{"arch": "unet", "model": "spectrogram enhancement model", "dataset": "synthesised sound scenes: up to three everyday sounds over a background", "train_examples": 26041, "n_mels": 64, "hop_length": 160, "input": "log_mel", "win_length": 512, "task": "enhancement", "loss": "l1", "norm": "batchnorm", "hidden_act": "silu", "pixel_unshuffle": 2, "widths": [96, 96, 192, 384], "blocks_per_level": 2, "block": "plain", "attention": false, "upsampling": "pixel_shuffle", "init": "kaiming_normal", "optimizer": "adamw", "learning_rate": 0.0011, "beta1": 0.9, "beta2": 0.95, "eps": 1e-06, "ema_decay": 0.995, "max_steps": 16900, "batch_size": 128, "epochs": 83.1, "lr_schedule": "cosine", "final_lr_fraction": 0, "warmup_steps": 840, "weight_decay": 0.2}
Rows from block 3 of a small spectrogram enhancement model, named by matrix and row number. Each number is 500 + 40 x the weight over its row's rms, rounded and kept within 0 to 999. All counts start at 0. Numbers have three digits each.
Before each channel's rows are labels from the 100 clips, of 14976, where the channel reaches its highest value: "peak in band" is the frequency band that holds the peak; "peak on" is the class under the peak. Only what is clearly more common there than usual is listed. The data: synthesised sound scenes: up to three everyday sounds over a background. In brackets: how many of the 100.
# conv: 3x3 conv (model.enc.1.1.conv.weight, 96x96x3x3, each kernel summed), inputs 0-95

peak in band: 250 to 500 Hz (26)
peak on: thunder (33)
conv.72:570448521486514493405517510528479450575497490501486525458426531471482422532458492474437494486439457520525523490512511505560400460458441537484549467465507486498535503555501490499496530510427486531521498525522474580519477496435507497445553481485557464469554505509466495534526397462408454462

peak in band: 2000 to 4000 Hz (54)
peak on: whoosh (26)
conv.47:566485516497472465459474476527471473578499464465474517525469512466476373454462523530421541467417480464492454495438476484540481517455414473451588510454492441517522475488517452487496531474503495461429514426439448518475463495501496516494530444474465465515565485491436483435513470435498507470

peak in band: 250 to 500 Hz (38)
peak on: door slam (29)
conv.73:458463497553539503516487516518541521466487521494537536514567456546524549554514483530504477441492520527490486525566451486555496429441445589506509448506474638562557540463528564495463534581510517538584537491525519535528468538507511502476472536422553509514484514532469488454471562521519479541

peak in band: 500 to 1000 Hz (31)
peak on: ball bouncing (29)
conv.58:507514470513451486525455516521513506476550471458522518414505472485430508596497453452482501490538444498525561435449483490520494453501526501524503459457467562511499473463531499469503527533534515511605536472469444496471391553478524440523421491561521563546489461402488469504498581500548485508

peak in band: 250 to 500 Hz (58)
peak on: thunder (29)
conv.84:409447477435445499364505547513437499503513497549523529539521512466439537511489446479493483493459467538500437594442507533539492523504468522524490544418515518549527459584519565471491476531492497556538527513507482551514487508438502470543486511434513488513506491412474482481489445461482434524

peak in band: 2000 to 4000 Hz (70)
peak on: creak (58)
conv.13:564464477551469487523469500511529340480487499470521484443501475523512487482497542501492497473476491494541497467490543527471502410367473514486468507515465499522537504547463550503532501497404516502494453463498477461449523369545498500421479506447521524503463517519487507527521523507524502411

peak in band: 4000 to 8000 Hz (60)
peak on: bird chirping (33)
conv.48:538501459466548521488488441508537463506517517494395515480454565569410448482452504460527562481512504514497441567476548528518482465492520520483499456517489376431431443535448444537455455513466485461523458497435459473463505501445449516488505485536520442460509506434507532460555492534523499519

peak in band: 1000 to 2000 Hz (84)
peak on: howling (26)
conv.40:530485542425494477516482498542440408471487440509481511547492469483471541519468522486494461476546473527476519445503596478529530517478535467505423537382586491528472514549470473562570535506500502502446521493524487482551493479552572428475459506503522553492498522436501418459518516491560464444

peak in band: 500 to 1000 Hz (41); 250 to 500 Hz (35)
peak on: church bell (56)
conv.67:529542502478468466589534458505496431524486561479578483515525484420615474537537538589500486441545539489477517517498497528469522441418491500491504504554508477522460532481481577527535490505480515485509483504588504473452526457573439537494505535503505586463503577505492495489505473560534508431

peak in band: 4000 to 8000 Hz (69)
peak on: zipper (26)
conv.38:485539543488587525446501467486523562485498430525482551551510510490487456498461474474474499491463523554558503520519525471487400508519480511508484510480486518544419498607435455523544427480452499529500442499594521446438522582530465578470568511472493498517486514485501489493487448476413454502

peak in band: 4000 to 8000 Hz (95)
peak on: spray hiss (65)
conv.15:568464506423467561461491454453532504492482533469475503503495483543436525428468541490559523450489468446459452480540546531539445453452480373449443443434485520460477533474464518514478494468468472473458410430517484447469463505503469505517501478506476557475508531509475474465526581488494426494

peak in band: 4000 to 8000 Hz (72)
peak on: spray hiss (41)
conv.28:549495427433523527480468550505511551516492501494519498458439507470466465514488600489401512440456537506450461506504578423520440495525424508478501472490498424525501450552470490562487517541487495542433493531506515541513471548511513518499511520503499499489505536480484492539483358555408501484